Weights of a small image classifier: 22000 steps, trained on rendered roads seen from a driver's seat, with toy cars, trees and houses.
Rows from block 11 of a small image classifier, named by matrix and row number. Rows with one number belong to one neuron. Each number is 128 + 32 x the weight over its row's rms, rounded and kept within 0 to 255. All counts start at 0. Numbers have three digits each.
After each neuron's rows are labels from the 100 images, of 14976, where the neuron reaches its highest value: "peak on" is the class under the peak; "top examples" is what is common among them. Only what is clearly more common there than usual is listed. The data: rendered roads seen from a driver's seat, with toy cars, trees and houses.
# fc1: MLP up (model.blocks.11.mlp.fc1.weight, 768x192), inputs 96-191
# fc2: MLP down (model.blocks.11.mlp.fc2.weight, 192x768, transposed), outputs 96-191

fc1.561:114137158069088098136149173144147140153162087194091158052050139191158113119171096135163099167106104177113133099126090069119136146146096166187140096114116077160130116109112138092093091126093101102122110126159138188158120131106108144125059139162155137106118118130129172152129150116169172087
fc2.561:158104126166115115107148098100114128144086161109163093159167162101052115106129062105126157073047164105136141100136158197140122128109149144103147151099140169092142146110106125157105162107129098166105162138142070088137130133151141135109183143104101110101105118129114082097142172114115115112
peak on: truck
top examples: double yellow line

fc1.180:184161145123173120133130110166121114100087128120195166116103131123078130122094138140105118133198113100108104124153166155090120082087156124163160099068160129129110121132094196124146189184127192121134118148077155152098114088097158080105099157153074173123134162155119200189113146174113184088
fc2.180:149108154109173127100138093132140117128180126129142139111109051105123130105125125114059138147140108117108115123140164218130092079110168121166177106183087113149086124144069114118141201173180144177114163117215122134118082069145117125151124133062109114094146143125107101181146141105082142111
peak on: truck
top examples: bends left; dashed white line

fc1.691:143158166134123124094156164133177102151124102134073163104117103162164145168134149141140094174114093049154138118157105117156117118145167138132112165109142081137170201116106070150097130141124151086167079132134101159172164057097098140146137135186159131059076097104153190103151147165167142101
fc2.691:138064170145134104126167087141062195141126105150136093128149097123113110133154072164167148130148144136100126117104157140138146117115092114150134094117100177108122080114151157128107140148113089162081154167146105128176096167147150068151102100093102110214111172168141088152126149103135134126
peak on: truck
top examples: bends right

fc1.575:150142142073109140135181152160113201104136158188111096100170085111104133088111168116119128120093130113128124092138132134059082115160155114134114087150082074167144222139103155085111127158067113091127169173117097134116079139162109121113110126183101092176093117142112174099157132137086138082
fc2.575:151095111184134128114092083121143154152133073111069118184138096111107103142116080121116123153152103142118108111115194141092185174183127188133120124059157160118129131142132066090091131153102127156176105132149150136113159135074193170115200103161094106144088064138097101189115062106125149134
peak on: truck
top examples: solid white line; straight

fc1.408:181146143124105131144145178147142096187175155089098111156041140212162181183165118133150124153116127063100149094179117133114115089150147125183162118116122131130124166091118116094104099125156118106139104150103103126153171054082119091079153143184165128080114064094138146169084102119096111075
fc2.408:149088177100113116079147082079114163088122133123125109126180117091075115136139126127123147081113162133159105102103126152117112120083142136130110147129142157085089109097122105157103191152119174138124124140191117158168099189157094149173073124101089143188054162139148150124096148134141179147
peak on: road
top examples: straight; double yellow line

fc1.66:098112201083114088117153164179102178146154156196115117082047106198154151162188094115129066151068088099126130095157096085104151134142126147179126161075129117121138182112120127141084094130090137098119116120143135154201128137141082104093122106159148159135106064110097189129087124116101163114
fc2.66:145123116200091121107143079089132115049066180128131114127130129107096085153106114117106178087106214121134165109149174196123102111113107127088184082156136142126180132119142072147139135144154094188120189156156096147161124118129116107135142152120099118089085143153180081144171138118144090087
peak on: verge
top examples: line: no line; straight

fc1.648:095103119059115108088127167132139112102136102152135102080176127158173114090128071107114132122068118147151227162156143132091150143162056083130105082106148153118158099127144075173126157170130111113018134154118101155100101155121107109156147078132095133146137106149131191159148090169146141128
fc2.648:081079090138093127152064120154134049099133200114170138164097129098155082125122138191143113161121170153091132079120124149094111136120154085050141113129080124164164127141092134126139165073096092139143105092085178148128122204127110116100120100157174142112150150158169073122137192149072111103
peak on: tree
top examples: bends left

fc1.594:108137159117083135197141140130097168143181150134122161096121061071142152123117167115100101149139132106185172163118102168100111128044163140121143101197133152173114099164149096063138122111025089178155074112184143175115150122108115091160200120164129101153114121112110112151106074162147185145
fc2.594:128126165144122082144147099155131193122176156129134181139069133178142114111103141177160168189119154103122078135096093077155151156149123108081131113109121117140121121074047120135155136139144129102090105081121153218105158121125149065119161190156099112092121131156156111124123123132132101182
peak on: truck
top examples: truck; vehicles: two

fc1.391:079111137144130086084155106059127120127116121112128116166142154130107098106166196174110176142133128129143149124133114174170095177107122156127124088139101134135143094096161098129131191060160157085067167175124071100107103123135111155126096146120105185218100129110110130156185172089176156127
fc2.391:163066124126124121080164077101172182133120179156131167077152069112098088130085140237119095142128108137110117128137103070097134104122096065176115166047173134185149158124085119150130128166114056149116144120109092144153131088121132090156094153151115145112130064112112120143152150151127100074
peak on: sky
top examples: straight

fc1.678:163102106072167100162157125155107112140152130115121109133105134132139148099185156127124141173126119192128162103144128137088109135108140085143161096084183126093118145075117132106122113140157064128075123193083165078115104114102107075161096149173103123101137131135120157194181152174121102127
fc2.678:143101170116091152093080104139101175165117146088143075135141134139128081135103067143142127124092100107154099110122129123130082134155163124135119111121108205155125183091103121140140161118061153164149145162177074085193102146084136167129096105120143084107130165152148067181131132064124172081
peak on: sky
top examples: bends left; solid white line

fc1.666:122143151112128070126128104203137141144174112213100150179087116145105171199195105120108106118125116127064120133157100188144222092104117176160144124102137059156139152097077150124048154127072113061190126166131134150195106089124163162109092075187108106129128060134119145152126090132123146120
fc2.666:087132107141105111040150117089119119117107189118134103100151130140119086173101101174121159103121193136153169104113167109103112092160163142132138106180085150107137109125129102132164124145174146174174166140145074162146164160103079112128146117140099161099113121095137120215087150078140108119
peak on: road
top examples: double yellow line; bends left

fc1.329:113129130131124159055072134155118111139075206146197152156154110107143160109155115147070181151170095129109172155091144139057095186165164147117147202107166115116128132177134167093138110131130133124142158182130109134174111139160183135115107090108055112124123168131131112140157127162094122101
fc2.329:181123108148159125102108131109093127084106158136088134145098107096137084106107094101154085149153112106168114184094143107113156178072152160147104135159212084034139146114101114103152109078178140135148126128147146112161151175093159155136083120081137138089138132127089104148176136143157149134
peak on: car
top examples: straight; double yellow line

fc1.751:124134132079107127098179164144164117163167120121089149104063127186133148195171102142164073137115081093146127120154156121117133091112131123154173143113117125124130185070091144100072124124152114077145076143168097168149145083133074113088143140181165115142039088112163160101114114106155143095
fc2.751:167114137154108070116128087149108163145074155160151093108199152127095098137110076205147156084100139152108118113133159160143074105137143153108124100102156133088161101124155107144105178115106131172135146122161056129145096171115114109183200137126076103091124143186118108162136163119106133089
peak on: car
top examples: bends right; dashed white line

fc1.496:093091165106111132110122168161126148108174129134132128136081142160130142113130101156146105142083105135105144107139127084111147131135104175126136105132154116120149137030112110181098072155116139173098080173118177122175161178102129149152082117211109120074115110081143212154161144151077179135
fc2.496:146099098123100142109144102111094121110108140163102066067136171138070113209102073143127095132143147100117141119107134180169098130142148063123120116206089086167119119102103150113126180124100134095095157203214134139222081160115129074173138087150145092127095156156088103195075127076120087080
peak on: verge
top examples: bends left

fc1.216:131093150116091161150160125177075151081166141039101132184090165121116136134123156102126105095110132117149149136147114156084138157181128172120141086106078166146149188100106162150078160125140090093110098112140083143140107118105123117188131135134139075145061079083154150130129170097173091089
fc2.216:157128165160148099144158131111116147111116122150097113097189120056104112149154088173113163179118166130169158175153092128172115167113142168079142114092133112082157171101118085208098146073081130182201047149172137136139138146163051122097135081114131086127099156167095117137130141133094168142
peak on: truck; car
top examples: solid white line

fc1.12:128085123146142179078148100103096178156119113118155060100193176109099140101138178151115121092144079131136122134128075161175088184117209066111082084136116091173142077156116106096102169151100136184089138179147126112131136151179127117060116131133099136112111042147108152095115173169149159067
fc2.12:163159117119116159086178159138135116072098153140131083145145101104173099141135096110131133132098139040150158127073096136097119120127126100127147154076179146083089181099152202098121150183164071131138099043124151139123179139102193065135128140142147138150153102130162145117203144135157102142
peak on: car
top examples: straight

fc1.466:095162176107097102121181161178159121144213122150070128113055157189134111184186085150135106175065115122095097090185133110102168073129153160204163139065136098092155166099135128103057123110126150157157073131172121150143137098114073111094128133210184133126103039118128157129138137094150139061
fc2.466:173108128126115091108101108106119159121069179126124062153141145154104127142091129157119166054108152136167121133088151158115074090135125138112163080134136172101149122142108134157153178127135114138117154151162050151118098161122111117172161099152061088152090132167141106157140180073087170118
peak on: verge
top examples: bends left; dusk

fc1.219:121136062147134109129146202154137180135163157101142101108141082164162136110146123070138152163140086155131132175092213095160126182202115079158121121107133145140202097141175135111184097163114109158076134201118036154153130154130134161190166123101137075139126172119141131143128110119109095085
fc2.219:161104162098120095103111110118169129072146158103144182116137157131144087169134120190136128124089173160180126132179112108059135183089152121165134088165072141144104138144112125182139154129142160097133123119147146151151145131129134143059127140147151215147118174068147127112146125116112197140
peak on: sky
top examples: solid white line; bends left

fc1.523:112091137156135121165113190077114169155135175074203118144118104161177089105176102153162155127119148078073105126169154132155136130117175090154158091132140103126095140152154148133108076107153135131158185176126103138110148088088164111150132118157127130177145102200125131120143114169106157158
fc2.523:137098108066102158113130096156141106143131119161141122159152138130095113169178105123217094093157129107233156134106086141118091073174082176103122084166135157131134145141179209110153101184068138121138096156087129103165094157067086162086136128136152114103098112049122146124073137086140143094
peak on: sky
top examples: solid white line; bends left

fc1.32:107172152137135045168115157112110093068122077109144120117109060170093105128102132081122182094168109148152135147140112130063115119154180106189208147151174149103151123098116147153123133202090165181163098156140162127097125101072139078137053118138103167146153131142135099173121157123161173113
fc2.32:092174167093198117090151157129095181188142136123096162109198188130171090121082143096129148131147044136096120188108156122140106156189144120130123083101107103107127180117121125111089174159132104141080127103108106115173078124107094203143171111145137151093074162172135147117148102175130171108
peak on: sky
top examples: bends left; solid white line; vehicles: zero

fc1.133:112116169111136199148161144101191112133113148168104101137120107109176138092120122127139091156101182104164165144138144168169086123182072155117120130177138138122091138152117071072177130108139150131102127144120141139093155146145096132137111128165155109165128129155155167132078195090190058155
fc2.133:178099110125140098176051124174120118157075101142106160150132081114146133106075202134118150175151122130143061189133115169138101109093107159103138100093092164085215166137142135208114140125110115166167079153219171107088065165122146152097118105146114180061153071084090102172141148125095150125
peak on: verge
top examples: straight; solid white line; vehicles: zero

fc1.179:043168126153115101065061110100113190116106107152196098111114154107181108084137149136150104104111141149115147150143118109138209078122107185200161130122163135115121121111176149168077150124104095102135146132121115149168163133082140081112147103124163141148137114098131129098130136167137145170
fc2.179:154162112094092117171158172071183138129150152106070155139108117160111103129124076157099132129112098149149117150080104138097161157163190107141107148175111163069167146117150147157089174142094140124193124182105103083074150121130109145121157150123132124094115078107128166171148131094119144091
peak on: road
top examples: bends left; solid white line

fc1.657:132170122139140043117140130149176096154198153167130141104109138163175152135120069097144118169071113149071109151173091113115128125191135167169086122174107082170094130124100143105126106160086121106140119139104149155101126107114144124128131129187153113108140027072121147104088137145115090074
fc2.657:128115199094139141102128182084112138137074141136108108122080166129085140154106126189139159073117144098172138101082191164126080098083096128123184085103134227065120128139119069139106172071149144166084152096141099149147106165098101117106111122113108129202109150136138168194080128089115148141
peak on: sky
top examples: bends left; tree

fc1.571:172138120105131169117183135102117149071105153079102126158135111162148110105134111193051132132163087158090141148181096134085107097097152142090120131116107142071044194180081164140174192172080120152157154138118099137165128125174160122146138088137145165142088159113193125103204062146135153139
fc2.571:100144112162140154139116190192113131138068167154141117095093110122084120158147109144078147132136129124079120107143099109115166099080176180112180149158160071109060089147142112055137111112127124071097138173122150115122101100127041101130141147163093110151097174172094121133224138171111168161
peak on: road
top examples: straight; line: no line

fc1.458:119117182152093092127162153136159158151138101162090150116099121153092138093137124146118105106119143110179146131097173126159146146147117122088200130132186179109128150161081131101197042180165130105098129103124154142105087113145160129148155141135093085118123083135101107146122166089082089143
fc2.458:117140129150146115143124126055141137056170136172185108131163131090174089171114137147110119109070099133094129115110135118107151126082153163157159115219137112127168120090138156192098076121090130127077195132067116148144109165069105122139094190123091170071152126180177121168079130101154144141
peak on: car; truck
top examples: bends right

fc1.677:126078134116106126119112169158125128122130123089122203088119124151153150126155146167140053099154116138144121132115136114188130137123134092194155126153155164098153134108058088144144077149180079112109122173108181107164154121124171134149182098155112139151115092121105172135139181214127141104
fc2.677:152143109102104129102158085111131145171084155140152093074136137112109101133104143177131150128148149070084170137191106125074089091088117141083122095168081089142129153115102146167107136152116186159133143158114108155195074142109136144149081132199087115115085107130195135162145126148101109175
peak on: truck
top examples: dashed white line; bends right

fc1.699:170158080113194141159132156149103145133121106144157133103124119165093069089150118110108135115176161143069139177123118142108149108151110140108138160089179154077139134116151131116201107159116139085120161118124089143127174089084063179146105106122190132100135137098147140084198109148113102145
fc2.699:081124161149114137109097097127172114109141192163151115142123123144115106119145116093091184134117128142146140090120123163159159135141094172107130160129141132189115145114131132112203095087154100086151111082106159153149116157145137119096148167127085118120129191070111114179108107080126208106
peak on: road
top examples: double yellow line; bends right

fc1.134:151135129107125126091131188146154118200157176140113140158041156184109153181147098165123110112071088065092111138178085153129161108123121125208187083094142125123172140088098130106086113123182095131131098170118120155163137059119119113111145141209153103123062048107140188146102128136094133062
fc2.134:173107147148107084101130061087109181097112160124129067104201082129058092142118114127158138102129199147148151052139166111137081103114183135105124130136117180106111121114123112145139188120112162129126138115165086130182115192122129160153121089100077113135096138129132110143168120094114158131
peak on: road
top examples: double yellow line; straight

fc1.343:162135205127170113147160068195071075092137133061136168144145141133169145135094142145094103161061157126149117121130100099121125171111178077117122177189173098162133131158115176115126191093151148149130104083120123153147161108192152094151096110095143091084132109153145071127174115127104133136
fc2.343:118136148097158135057130191063133187179141155149109113077083169137127168143099084133134138086162117142115107092136195199072107091160136123129090107122136114078133174132168203148139090083148194126167109102123054149087160078108075139086129159159105168130119108136168101159092127120140147122
peak on: road
top examples: dashed white line; straight

fc1.205:150095125191120135112092120097085092105142116164105142118114225148118139048107164052099097175137160125166135142148126151169159139185145147081126100099121154153079138092116104179096148093128098131154090099105139117143110067158067148136102121135099111132115184088132087128150089088126136125
fc2.205:135162194137143182116181111115068116116112141111138093168157142121094116172122154128101103148090104089133107132157051122096103196148164126121107157103133095195123128116136150138110148143121159128100108101105198072066127112120127172119099144078130057117118131173198135104135088164192118148
peak on: road
top examples: bends right; line: no line

fc1.331:166161129147154134112118130170153111144100095066185123141098082127051112095194132077102182178094145123131122073119144088117071111130155111114058205138105122142155104170147101106141171110145161131148161166082137099147139162162115163078137163096059127064109103137116134096221109134141048174
fc2.331:116119112162143173186165129121152125165168181096115203139134115170090154132127092118147128096118166119100104134120135132173162072131173126106126108183094101138122186114129132096126092127160124145120085145149125156100151136133085148152103114108066199122141132086100172143152163127118126122
peak on: sky
top examples: bends left; solid white line

fc1.145:152145107194107093141132094141169138095102123103127155097129154093070076103198121111109141133100130126165163127165154116138099166148106118128102156054106124105098047196069184151111141112028136132092142182124111127120158112108157156194086104107121135104133112104103214159098138118129159155
fc2.145:175103150152116144093162131106085164159118090135101121124079132104131127091183137081104146090109165181064136159171103141079115140146148123117134173146134141130134180084086107145127121153087108180118181152162149108143059099121106140150103158168114178158165129086082159136136089141112110124
peak on: truck; car
top examples: line: no line

fc1.426:115138118065060100130113177163101167045195160154091126158133148152159139146172080103135148144136143113166143108139129095129114087160118097137125155114124094095099091111156138061078163180123099200115176194165119112071135130141109136079133190198151155045089070132135127081154134154115142120
fc2.426:099092168108102100117171088125181194112128124104126092150141096134088113137132158131101121066073133136170161153081093194062083121141097126165078099076159157103160072081076115184162201157166120134116122156156108134153124146090111112123137112151127159161086124133112084150187138087138133074
peak on: truck; car
top examples: bends right; dusk; double yellow line

fc1.152:157111134119119136091151169115126095160138144124117138143098120140140130201123118180156159117148061099117105143126117126126104097122151108151160128116190126102148157116090134121100097129176134087169096123153104181148196092159069173121166149169173116114063120155152138137119149134159139099
fc2.152:181134121160119073162122091164115204141077126120159107119176114158070115086169113099149113134084158130127121104178156160149081129094162134136128102070101185160139118105157144145121155132115098162099133125106087097168073148112166147153136076118065113114118142093148141102161144102139146130
peak on: truck
top examples: bends right

fc1.116:160131125146197134127037167133097086126144145171106105122081130173145109157132159114104130153099099111103117092177050094174112189109162188148151075122176084179188147122174178144116121104143095163084125165119063124129106129091126138103099156167125073113114140142144157156167149173133144106
fc2.116:114120158147114098121160111078137145178154196094122100121124159098089116131096122121177097101109128099171194103097230158077095116196124101137114117086086169140106133106111063150138192152152138138169156078108135105156124170122136117141119096093131179160123128096138145219101139079131156121
peak on: sky
top examples: bends left; dusk; solid white line

fc1.686:162130073184207139153116134141102128166137158135155159144129115083086149093143159197079127110092145160117183143102122139118118177182170110139084118095110127107110144162162073108157091092111107143139127108168137106114152134133103190136104160111108102124090115106116122119106178132111117148
fc2.686:118130043146085109093129097112162189148150153157100110173131175134124170129072114070125095139113125158121116095120148150154121126112074147124138124138027144099083169164103188164137122143102185124069108116126169116163121147096145121092146145130083147148142156145161164114143100111117093128
peak on: road
top examples: line: no line; bends left

fc1.109:119132122139131115148160143124120060144146123110175114086095171178161177155143105104147096174045137177141122141123112107140148159117110120097100105128171047079061106126137115085195125087163119084182157081093157146126158138200104121129088138118153118082142134071107163142125127114124121123
fc2.109:121132158100144116129137131084146180128154084119110150204155089114101137126115148163155164075091110068121121161112148178104114047137110090104140169141160147083085155154121158125127073179138078152100123140134134115006136134103171187136136168122120168171140106151114094127102094138152095094
peak on: road
top examples: solid white line; bends left

fc1.767:092184056168059133148121109170107162098091120107093104116114161112136131129137115193134117135107127099192179116130153101077158083132152113134139080081074110101125108148112165105162111120114134118183124093120153133137152101103139121164159076105157132115091119149144063124112165080114183098
fc2.767:153143123184112111142152132118109077177066148152116137161104126136115090130100138169115140152108156152113109111141149101126115051121134158134128182109118106139159111192111102110097170076143091164135158111107067092087088162060162177150133186126079041154111142141090159140164077171129148175
peak on: road
top examples: line: no line; straight; vehicles: zero

fc1.530:120128130112175090185124154153131099096125149170135076108161144154144172184152099113169152176166125124065148122085147092124106083138100143137108137083082182171137195103111070151075141200150028065158118125109133152132122121115158117147106107129111137137113151083144117140128111115159147177
fc2.530:166102130088108123080138085165126128197122103109098128143144088090066103127129174178085118146079144075181184090095093115165154054134148157084144131162153156100128131110124199119091118136081189107129166144085181116120096115121098096083111136153110202108143139127153113072132197082109113151
peak on: verge
top examples: bends left; crossing stripes

fc1.3:115077131111141179112124163157098106138112104134074153133108095139105163147124159097096143135148106177175141072090146138125092117187123113185105129172113174098175127122205097154059115085134133147172120150091119122083093098161110131137113093165166125189145145131099142145100156130130139103
fc2.3:167080181104154192126094131130088136122144132171140152142121148147199146135124134112083158158098117135184083176169121108132158113146133114104131129143155135144158109167145121136121122176109086135093112114129130093128070162093170115079135146098138086103122166117160093130179170108147120127
peak on: tree; house
top examples: bends right

fc1.757:150106098092093137145170146081129138158077116097090123165101150158152126155153135163158100117164043135178113095144108132124109116122168104106155200100116101127122138128107116071102116135142076128122051117166089184093147100120115135140111116131187158116114095110137204086136099066192132102
fc2.757:102146123121127128106109097211094125139148093121165127180178089147098115112134139138136179129084123119087150174110079104141111105121124160129156127138167147123137124131127114206104128146142131168099155108135114155114137154091132121169130145158104128135130139164120133153136181073039180103
peak on: car
top examples: straight

fc1.392:101119111154182117165115145140101086084115135131113098153100061098191127103146166114109104113146095132137129154142165166192099137129187123147147123183088100159133148086095139146089123166115120131113162116063119137106164154078169103118106129114182124134161152145130100081201227155138128114
fc2.392:159109134079115165100170209168142156142169142121144121125068167104101124146102162138130103133136127130100133150119168134083098096101135085115135128142177099095148169179130059088158157091150141187144073141174135075129148165138097084138085130128126138122103086143149105127064145184130132156
peak on: road
top examples: bends right; dashed white line

fc1.723:145087195117150132146162146084099117130114145102086115128104124093155134151135146093093091111114103102083147130140106109140180180109143167169114092141177129090123176144126128112165109140102069123100163157142129106158129202097179097153122127162108102179150092132193072095164187126078102086
fc2.723:163117093136186084178070164101139167143108088190121077106153086138123145087150142129148134139103170114138096114076135144102095128104182120138154162150094080107123128140091079140124122171140057162151132077151161143107053138171197145131155090138130149096106100071109121170205133146137197162
peak on: road
top examples: bends left; double yellow line

fc1.239:112118115057129086163122149098099132125189083129110163129083096130126173193156118033130059136092141121163171102131122138167123083105134075175123151122092093130142155103138191142106150147115151072142122154158148098160160132106104112116097126141119167141134113127100116088169164151136184141
fc2.239:140115173188110097090132125167122121111103156125147172150168120080103068139085065182125101075112169081116163217128110122120121154120051094091093082126197149119088158158098100138142157130144060167133128143142115164158100147189102131127150169132102107100146109139166095158119143168174094098
peak on: truck
top examples: bends right; truck

fc1.200:037178123132103097152185136121152123123139146142095136102159121137131120115038154124129148100163146164153171179175167124125100101154113167110144127141066100141155145157135126187133159129083097121126154110104130150119140152074154152127176141054088107123094086153113097143186141018112111109
fc2.200:085144113066118150091134155159109068078176107112142114150096157146155195107065132197101140123182124112138077060089157196154172144197156073120133151125175123161111131132125134135127104125134120115107159081197119143144120062186101142129101099191165111101092142126110171126093063100123155145
peak on: sky
top examples: bends left; tree; line: no line

fc1.507:086200086121127129154087121158108144164112199059141173153155128118146113194093106145047131117126154069130095122131145173161134099135153120144156089167106175162193109104150120115083147151200149137113129106119124147129132139116117144112166045067119133160083132100173066172146198117145141157
fc2.507:159122098130063168068114124110139168189108089122109175123123122082105145134148144167103100146160089148137108175111102141128121103143100155119172080165102170111129142106132140143113138091120113173074144136040124104136115093163080130129112163165143119185082121072113171125121136121125112136
peak on: car
top examples: double yellow line; crossing stripes

fc1.6:130152183092139103142134150171131147188154146164024139137072149145122161167174099111137073140054115066126123098148055138119133072131093148193186104107150116168127135112099146114048123118117131118185083155148103136165161093112132160101109121179122095137102031104136174107047116108082180096
fc2.6:107081125134120162044126086093118098089101159114194135103143086121070077179106127147126198094143173142119128085136195148123179160104177154100153107118094162083108142140135103153145145124159122130120179148125083165125147157117117098117132151115106101117092168143137144218169119098112120135
peak on: sky
top examples: straight

fc1.747:148133176103150113144133096098151117100161095173151140116146129132121134110096110138114116147083136089120206135110098120089114114169160108104146163120087082158076093091155137154132154115087121160137187138100146131108094135130175136108158191175117173088153086087192075133108075171153124138
fc2.747:072118097173138081143179120175167180118068157132129167133068075165194121181129141141108193118164179128123155056121144157110123180099065066121150102119088138157153153153147128157151077141112146106088112149145074157159134130124126112114176149120094171120135109110128095081115174090127099127
peak on: sky
top examples: bends left

fc1.298:140047143130083167123109117203085107107106166191118129092133098091106143136106166158173080106075078061110110144112179087148177172086106145119167085105168094116161136076128107154174167116127151139137130089092133124154145101176105148151097144171131126131185121136132111136120118078093161101
fc2.298:070135169141150175102172170099138146141100119137093130128099149124092104149104113124189160073119122162137093175166132164167135133095132115107170127109166108123139088135172108107113127094180129108124099156176089137128113144136132181144125111105094166113122125089174103178118132086161145125
peak on: verge
top examples: bends left

fc1.433:102133125114100094163172159167112135143088178091128122098061126152185154154187070141137073147104119124099138094181102142059112108139109165128115138080096136126052060102103142110065133189131114126104145145151112161138111102194090101143107087195174152133090089077073174151111101128133117151
fc2.433:185092127109120124114100060078131150089180146165110117104143145138110084127126099149133166157133160066154156146126100125097114156085152139144136093165149144094153139163133114150116111121092140187121125147146098104155120119088060134135137204141108094094125147114140091105165159097131160119
peak on: car; truck
top examples: straight